Rows from block 5 of a small image classifier, named by matrix and row number. Rows with one number belong to one neuron. Each number is 50 + 12 x the weight over its row's rms, rounded and kept within 0 to 99. All counts start at 0.
After each neuron's rows are labels from the 100 images, of 14848, where the neuron reaches its highest value: "peak at" is the part of the image that holds the peak. Only what is clearly more common there than usual is listed. The data: gratings and oriented noise at many angles and scales.
# fc1: MLP up (model.blocks.5.mlp.fc1.weight, 1152x192), inputs 156-191
# fc2: MLP down (model.blocks.5.mlp.fc2.weight, 192x1152, transposed), outputs 156-191

fc1.364:32 71 50 34 28 67 60 31 49 57 56 32 45 54 60 50 67 66 54 84 57 39 55 51 45 42 62 41 80 51 42 54 60 39 62 42
fc2.364:67 36 53 49 87 52 23 65 46 35 49 30 59 87 38 48 26 48 50 36 44 53 63 63 41 59 51 68 35 75 54 48 55 60 43 44
peak at: top right

fc1.420:20 62 51 62 60 60 57 57 57 51 66 49 54 57 54 71 67 54 47 42 53 41 45 32 26 61 68 57 46 52 78 57 58 41 27 44
fc2.420:59 44 59 52 69 41 53 59 57 46 55 66 42 29 52 55 53 40 34 37 44 35 53 56 35 40 60 63 62 57 56 37 56 60 66 67
peak at: top right

fc1.105:35 37 29 48 47 46 32 34 63 50 62 38 40 76 78 36 46 61 70 36 50 64 63 61 40 39 62 32 52 52 39 74 36 66 64 46
fc2.105:43 50 52 31 53 54 42 60 48 50 40 59 52 35 25 47 49 54 55 37 39 34 30 52 44 53 54 23 51 43 35 61 51 39 61 36
peak at: bottom left; bottom centre

fc1.47:33 52 55 38 26 44 48 55 23 35 56 33 32 54 56 42 83 53 55 59 69 27 58 59 57 37 63 41 42 48 57 61 67 31 50 47
fc2.47:50 49 56 54 60 36 50 61 37 37 55 44 57 73 39 62 50 43 52 58 29 52 52 85 44 69 57 54 47 57 54 52 49 52 58 56
peak at: middle left

fc1.277:44 58 65 40 55 58 62 41 40 28 63 53 27 55 78 28 55 62 49 28 61 39 56 44 47 28 61 28 50 43 66 49 56 50 69 47
fc2.277:46 39 19 78 70 53 53 39 59 66 45 37 65 61 49 66 48 34 60 54 39 31 55 62 42 59 47 59 43 74 58 52 55 43 71 57
peak at: bottom centre

fc1.280:42 40 28 46 65 56 39 54 52 60 28 51 48 58 43 66 53 23 39 55 38 80 50 56 55 61 43 61 36 42 56 43 53 39 50 45
fc2.280:49 50 53 59 54 17 50 36 49 37 75 68 43 59 69 51 40 49 47 49 46 48 34 53 50 39 53 40 61 31 45 58 50 38 47 57
peak at: top centre; centre

fc1.746:28 63 45 33 50 67 58 30 54 67 64 44 30 31 44 55 45 33 48 58 57 49 28 50 44 39 54 40 71 49 55 50 33 55 52 59
fc2.746:52 74 41 53 80 31 49 62 45 43 52 52 69 80 44 38 44 37 65 26 50 49 55 65 39 59 51 52 48 49 45 38 50 43 35 56
peak at: bottom left; bottom centre

fc1.223:58 64 44 44 41 46 54 52 53 66 30 45 76 26 76 47 59 64 50 55 36 65 46 47 35 59 35 38 58 55 69 44 54 58 52 32
fc2.223:40 33 72 30 41 57 37 58 50 48 49 30 53 65 54 44 45 28 71 51 63 51 69 48 53 58 48 54 52 44 50 62 60 62 63 47
peak at: top right

fc1.385:46 44 31 60 41 57 52 41 44 60 80 59 34 52 50 63 42 46 58 67 59 53 51 49 43 54 65 51 40 54 64 32 28 63 36 62
fc2.385:35 42 70 57 41 66 48 36 54 41 45 34 65 39 49 35 52 61 52 47 73 66 46 61 37 74 26 44 52 39 51 64 68 45 65 50
peak at: top left; middle right

fc1.604:59 39 47 37 79 61 62 23 51 62 48 51 88 54 60 23 58 43 60 44 43 55 74 52 57 40 56 49 50 39 66 64 56 36 55 50
fc2.604:33 41 46 48 16 55 58 51 39 40 69 50 26 50 50 66 39 45 62 70 64 51 40 56 69 65 45 63 62 33 50 46 55 36 52 47
peak at: bottom right

fc1.264:68 72 48 56 42 44 51 45 30 41 71 67 47 77 36 65 48 35 40 52 78 43 50 64 38 43 44 52 46 66 55 48 43 66 33 57
fc2.264:56 32 55 22 62 72 57 73 53 47 28 31 49 69 64 39 53 30 64 50 57 59 56 64 45 44 59 35 79 47 50 63 58 48 62 49
peak at: top centre

fc1.194:40 38 40 43 59 64 53 56 61 68 60 40 54 59 39 72 54 63 37 67 31 62 56 55 35 51 38 60 46 51 38 44 36 55 48 60
fc2.194:68 31 51 56 56 47 43 64 62 25 60 41 35 99 66 36 45 50 66 48 25 38 54 56 54 39 62 49 52 53 33 32 36 60 54 51
peak at: centre

fc1.635:68 70 44 58 54 47 39 54 52 48 66 54 55 29 61 64 47 41 51 62 60 51 65 47 48 57 43 67 22 54 62 41 44 48 65 49
fc2.635:56 66 44 56 59 40 40 46 52 55 40 54 48 70 45 54 46 58 71 30 70 35 67 63 47 51 50 56 55 54 39 48 61 46 41 64
peak at: bottom left; bottom centre

fc1.489:65 66 51 52 35 42 45 37 36 43 73 77 42 74 36 69 43 39 42 57 79 44 56 59 36 39 44 56 51 62 51 40 41 62 32 58
fc2.489:51 32 52 19 63 67 52 67 64 42 28 29 47 64 65 39 50 27 66 45 44 62 57 69 49 49 58 41 75 37 54 60 55 51 51 46
peak at: top centre; bottom centre

fc1.761:52 65 58 43 27 44 60 68 31 53 48 51 56 54 42 45 74 63 53 43 48 34 80 71 34 72 43 44 76 60 62 49 67 51 73 55
fc2.761:51 62 35 64 99 71 42 38 64 45 35 37 67 53 56 69 40 45 50 40 59 48 50 60 37 65 55 62 21 60 54 52 51 54 42 48
peak at: bottom right

fc1.299:37 67 50 50 30 44 42 70 32 60 59 48 45 65 38 51 52 66 40 42 58 46 68 61 44 70 51 51 39 48 71 43 70 42 60 43
fc2.299:50 50 47 62 77 61 64 37 57 46 44 59 59 66 52 74 47 38 63 47 38 54 46 72 44 71 43 60 36 43 63 51 35 46 48 54
peak at: middle left

fc1.655:48 49 64 53 19 35 65 61 49 59 70 62 29 44 44 42 55 73 50 58 68 63 70 53 52 38 52 54 45 59 55 48 61 72 53 58
fc2.655:53 42 55 35 38 69 36 30 52 47 41 27 85 59 58 59 55 45 69 32 63 66 68 64 53 55 33 51 57 57 55 55 63 58 34 58
peak at: bottom centre

fc1.155:56 47 57 28 66 45 61 52 56 49 63 54 37 39 33 58 31 32 46 54 49 38 50 36 49 58 50 46 66 65 38 61 60 39 53 55
fc2.155:45 44 60 30 51 52 23 54 52 62 40 29 66 37 53 69 49 47 42 42 69 70 49 51 59 57 46 50 26 61 58 64 54 54 55 48
peak at: bottom left

fc1.754:48 44 35 60 64 53 59 38 50 62 49 39 64 48 61 38 27 37 60 24 28 52 42 55 46 44 45 26 72 56 27 59 54 46 73 50
fc2.754:55 36 48 29 30 59 43 49 54 67 48 73 62 44 55 63 49 53 67 35 41 55 79 55 51 49 50 48 51 59 55 69 64 49 33 47
peak at: bottom left

fc1.630:63 65 54 46 44 41 51 38 39 47 74 69 32 78 35 73 49 35 49 68 67 48 59 58 33 42 45 57 49 52 45 41 38 60 32 60
fc2.630:41 37 60 24 59 70 53 51 60 46 31 29 43 61 71 42 45 20 67 34 53 63 56 61 50 49 63 33 69 53 57 58 48 50 57 49
peak at: top centre; bottom centre

fc1.271:42 39 40 42 59 65 54 56 61 68 61 41 54 59 40 71 54 63 36 67 32 63 57 55 36 50 38 60 47 51 37 45 35 56 48 61
fc2.271:66 29 51 56 54 46 41 63 59 24 61 39 33 99 63 36 43 49 66 44 24 38 54 54 53 38 60 47 49 52 32 31 34 57 51 50
peak at: centre

fc1.702:66 63 49 48 34 43 41 34 39 45 72 74 39 78 34 69 43 38 47 59 77 48 59 56 35 44 45 58 49 60 51 40 38 62 31 58
fc2.702:44 34 52 22 60 65 55 63 62 43 30 32 45 61 68 38 47 24 67 43 42 58 52 62 50 47 60 35 73 43 56 60 52 51 50 48
peak at: top centre; bottom centre

fc1.267:21 56 68 38 52 51 47 85 41 63 50 53 52 41 63 55 60 51 42 36 49 40 51 37 35 59 77 62 41 34 83 74 47 45 48 53
fc2.267:63 61 65 65 80 59 54 70 55 49 54 67 60 13 56 56 53 39 37 50 43 29 48 51 49 48 60 48 52 55 60 42 56 53 48 68
peak at: top centre

fc1.480:51 65 71 45 52 60 49 46 66 37 48 31 39 50 44 72 46 38 67 36 19 57 54 35 60 53 41 42 59 50 40 64 50 57 57 47
fc2.480:70 41 58 46 42 57 50 49 43 42 49 63 68 24 63 73 65 58 56 49 51 37 41 69 61 38 65 37 32 40 52 56 47 47 53 53
peak at: bottom left; bottom centre

fc1.477:73 36 37 66 37 56 44 51 35 52 37 41 73 43 48 63 56 54 75 43 41 68 61 55 45 58 32 55 63 40 57 29 56 62 47 46
fc2.477:55 52 44 55 53 46 57 46 53 51 42 50 55 33 45 53 70 48 47 53 63 38 66 48 44 53 74 53 32 45 32 32 45 50 63 46
peak at: middle right; top right

fc1.177:57 49 47 24 61 55 44 53 42 51 31 33 53 40 73 53 70 37 49 69 42 62 61 58 47 54 34 53 62 43 50 67 50 61 47 45
fc2.177:51 39 51 75 17 45 47 74 55 45 63 67 42 81 49 68 38 39 49 53 52 65 37 68 51 58 52 48 45 51 59 57 40 57 51 57
peak at: bottom left; bottom centre

fc1.735:48 60 39 48 31 52 67 38 38 59 44 62 67 41 35 49 66 48 49 57 63 64 47 67 62 44 37 50 55 58 66 58 44 53 36 53
fc2.735:46 54 70 41 27 62 46 68 53 60 64 57 61 02 51 74 40 66 52 31 51 45 47 38 23 47 46 44 40 47 50 44 67 60 50 60
peak at: centre

fc1.45:36 54 52 48 36 66 43 44 54 59 54 49 49 70 49 66 31 18 45 42 62 58 37 54 47 49 57 45 60 45 45 67 37 39 51 59
fc2.45:69 62 52 54 40 45 45 53 58 68 53 35 62 61 51 39 58 53 60 19 41 36 56 50 38 55 35 65 47 49 59 59 50 64 59 47
peak at: centre

fc1.529:49 62 53 58 66 57 68 42 32 64 51 48 67 31 61 45 29 32 59 32 36 60 65 55 42 43 35 40 61 48 38 52 53 55 53 46
fc2.529:48 46 36 36 37 44 39 54 55 79 62 66 72 36 41 77 58 23 50 36 40 68 72 38 42 57 38 62 46 53 54 68 46 53 35 71
peak at: bottom left

fc1.515:46 49 45 73 58 31 64 35 58 52 57 51 76 53 42 30 45 69 43 45 66 70 48 57 56 42 60 63 40 62 21 39 66 48 73 32
fc2.515:54 50 74 72 47 34 50 41 55 53 46 52 55 57 47 53 56 54 45 41 49 61 52 44 47 56 37 52 31 55 59 38 54 38 48 62
peak at: top right

fc1.315:77 52 53 43 38 58 48 64 42 60 32 26 68 38 74 51 53 40 52 48 51 63 52 43 40 57 40 67 60 59 65 36 43 66 58 37
fc2.315:48 62 38 78 72 54 37 53 46 50 52 47 45 73 52 40 46 36 60 41 31 58 46 72 42 52 55 57 38 66 45 47 30 65 45 52
peak at: top right

fc1.685:25 33 32 59 68 64 57 45 62 44 60 54 51 25 54 64 53 41 43 57 61 44 38 53 61 39 45 49 27 54 64 55 42 59 43 37
fc2.685:46 50 54 53 66 67 50 67 72 52 48 75 41 18 43 73 53 47 42 45 39 45 55 49 37 54 61 70 57 51 60 47 38 58 47 49
peak at: centre

fc1.621:34 39 23 48 53 63 53 47 61 39 58 41 48 31 41 60 65 39 49 70 52 48 52 61 60 41 51 56 26 66 44 29 34 59 44 30
fc2.621:49 50 40 42 44 58 56 63 74 63 46 67 46 31 63 67 61 54 48 46 51 66 43 42 28 54 64 55 50 54 65 55 40 60 62 48
peak at: middle left

fc1.578:48 59 47 42 36 60 50 37 71 33 70 46 28 63 48 25 60 63 58 65 55 49 62 27 54 52 62 33 65 57 48 62 49 51 60 46
fc2.578:58 51 48 69 39 65 34 54 58 47 45 55 60 66 58 52 37 45 67 49 31 40 54 64 44 81 57 59 51 61 62 47 43 52 63 52
peak at: bottom right; top right

fc1.306:41 45 40 51 40 51 40 41 58 64 44 36 55 71 42 58 35 14 59 50 63 47 48 51 58 46 44 64 46 58 61 58 35 33 53 55
fc2.306:49 65 58 67 45 51 37 41 58 41 32 51 51 66 69 51 30 45 64 46 52 53 59 64 30 52 40 51 46 48 74 49 41 63 58 51
peak at: centre

fc1.188:66 42 59 26 68 63 45 22 53 43 45 40 67 60 41 34 69 47 59 54 64 51 60 60 57 38 44 43 42 49 64 70 48 42 55 36
fc2.188:28 56 37 51 24 46 65 49 49 44 77 40 29 54 57 58 57 59 62 64 71 50 40 53 53 70 52 52 63 40 45 59 55 43 58 50
peak at: bottom right

fc1.62:73 44 65 50 43 54 43 65 41 57 41 34 60 49 71 56 47 33 58 55 41 59 48 47 39 46 43 57 69 61 65 53 39 73 61 38
fc2.62:48 57 44 64 44 45 44 58 62 53 40 53 58 64 63 55 60 37 58 52 43 56 55 66 45 60 46 62 28 52 57 64 51 70 48 46
peak at: top right; bottom centre

fc1.324:61 60 41 72 36 51 36 51 39 45 50 52 72 43 47 43 48 69 49 61 25 73 29 32 45 52 37 57 50 46 40 51 55 57 39 71
fc2.324:38 46 59 50 52 36 70 45 50 57 54 60 42 26 30 70 57 42 58 30 73 52 53 22 47 53 71 26 40 58 48 46 58 26 51 48
peak at: top centre

fc1.413:54 68 40 55 69 52 72 47 23 62 54 50 50 25 46 46 21 27 64 30 43 57 60 50 49 43 41 45 57 46 41 46 57 46 49 43
fc2.413:43 37 36 45 49 47 62 42 44 76 53 55 73 43 46 71 70 48 49 24 47 73 60 32 47 60 39 65 30 36 56 46 32 62 41 71
peak at: bottom left

fc1.543:24 36 45 51 44 55 52 58 67 62 53 43 42 25 51 67 52 39 53 55 59 37 36 37 56 30 59 32 32 45 68 59 40 58 26 37
fc2.543:42 57 45 25 66 40 49 60 43 57 56 65 48 14 38 60 50 40 45 50 27 30 23 53 49 49 63 52 61 50 48 50 21 39 47 51
peak at: bottom left

fc1.510:38 83 72 36 60 75 45 48 51 64 52 29 54 31 40 50 29 37 56 45 43 45 73 61 44 51 33 72 49 44 31 42 50 53 52 39
fc2.510:59 52 60 48 49 52 49 48 31 79 45 68 84 34 49 71 66 52 55 50 57 51 62 47 33 52 55 46 47 47 54 49 47 64 29 55
peak at: bottom left; bottom centre

fc1.408:54 38 54 45 45 20 58 40 43 50 54 70 51 27 33 60 53 71 58 59 55 54 62 46 60 51 51 56 37 56 73 27 39 40 44 47
fc2.408:45 30 42 47 33 54 56 43 39 61 40 21 82 62 56 54 56 43 65 36 77 54 61 63 59 66 31 50 44 47 48 59 75 58 51 61
peak at: top right

fc1.409:73 50 77 57 46 43 65 45 62 56 47 59 49 53 50 51 49 53 52 49 39 56 65 46 48 54 59 47 74 30 62 43 47 33 53 34
fc2.409:52 44 46 65 41 51 49 58 30 59 36 49 54 62 50 67 51 34 58 34 50 42 71 57 53 39 57 56 32 48 51 60 62 50 50 56
peak at: middle right; top right

fc1.415:49 33 58 51 45 30 62 38 42 55 49 65 47 27 31 57 55 73 55 59 52 59 67 44 60 51 51 57 35 59 74 34 41 42 43 45
fc2.415:50 34 42 50 32 51 57 53 39 65 49 24 87 67 55 56 54 39 63 38 79 52 60 63 61 63 33 47 41 44 50 58 72 57 54 63
peak at: top right

fc1.453:74 59 52 42 39 56 43 62 51 59 32 28 70 41 73 53 48 46 56 57 48 60 49 47 37 50 42 53 62 57 66 42 49 69 61 35
fc2.453:47 48 41 70 69 39 38 55 46 48 36 42 42 55 60 48 50 30 63 38 16 44 48 53 34 51 50 62 43 50 56 60 50 66 40 42
peak at: top right

fc1.763:74 75 37 26 19 61 42 63 51 52 60 56 64 35 40 74 47 58 56 49 36 74 60 47 44 43 37 38 46 58 49 51 29 54 53 61
fc2.763:43 76 57 53 15 53 53 46 54 54 67 49 55 20 50 62 41 36 57 61 46 46 36 24 40 51 49 53 45 49 36 37 40 44 48 48
peak at: top centre

fc1.508:57 43 58 51 52 52 52 39 41 38 56 51 44 58 56 48 46 57 57 38 48 70 49 42 65 36 57 41 54 39 38 56 42 52 39 46
fc2.508:55 49 24 81 61 41 41 45 57 53 37 56 71 39 37 62 63 31 52 53 63 53 39 69 56 54 53 75 48 48 43 53 46 40 50 44
peak at: middle left

fc1.300:47 60 54 55 28 55 37 44 47 54 47 42 59 67 39 64 31 13 56 44 64 53 45 62 51 52 44 60 46 61 54 60 34 35 58 53
fc2.300:63 61 47 69 27 63 39 51 62 61 55 39 59 59 64 49 48 60 63 32 49 40 69 53 20 53 32 58 42 48 67 47 63 69 54 54
peak at: centre

fc1.475:52 60 58 60 51 66 65 49 56 48 73 55 46 61 38 29 50 54 72 81 70 35 61 45 61 68 58 41 48 37 44 79 44 64 55 51
fc2.475:43 56 35 70 51 59 41 46 56 41 39 53 50 65 46 71 24 44 56 51 26 48 46 66 40 65 52 66 63 57 63 40 45 55 50 58
peak at: bottom left; middle right

fc1.445:47 62 68 50 77 76 45 42 32 44 40 26 54 36 56 64 69 57 39 56 52 47 46 46 29 43 52 70 59 55 58 44 64 56 63 61
fc2.445:67 71 57 50 79 46 32 41 42 64 47 29 50 49 44 54 52 53 53 31 52 41 64 48 32 66 44 38 53 68 37 33 69 49 50 57
peak at: top right; bottom centre

fc1.216:25 45 50 52 45 61 56 26 68 54 31 47 63 60 63 56 44 15 47 39 40 57 48 53 66 38 52 35 58 48 53 71 61 27 54 47
fc2.216:62 62 47 45 34 45 38 53 44 21 59 57 61 42 49 40 47 39 65 27 48 47 60 50 41 44 47 55 61 31 64 44 38 67 45 48
peak at: middle right

fc1.568:33 34 23 50 51 61 52 48 65 42 58 40 49 33 41 57 66 42 43 63 49 52 50 62 60 36 50 59 27 67 48 28 36 64 47 30
fc2.568:53 56 45 44 44 64 56 63 68 62 45 69 49 31 65 64 63 55 48 48 61 65 40 43 34 57 60 53 49 54 63 60 44 57 58 51
peak at: middle left; top centre

fc1.292:48 26 35 60 52 37 48 54 52 36 44 68 37 41 43 84 58 55 38 83 59 60 39 63 49 45 62 44 45 60 78 30 40 60 37 32
fc2.292:30 46 50 35 67 54 59 43 50 49 46 43 56 52 61 33 51 50 62 18 74 69 51 41 30 61 49 53 53 52 46 69 54 45 78 59
peak at: top left; middle right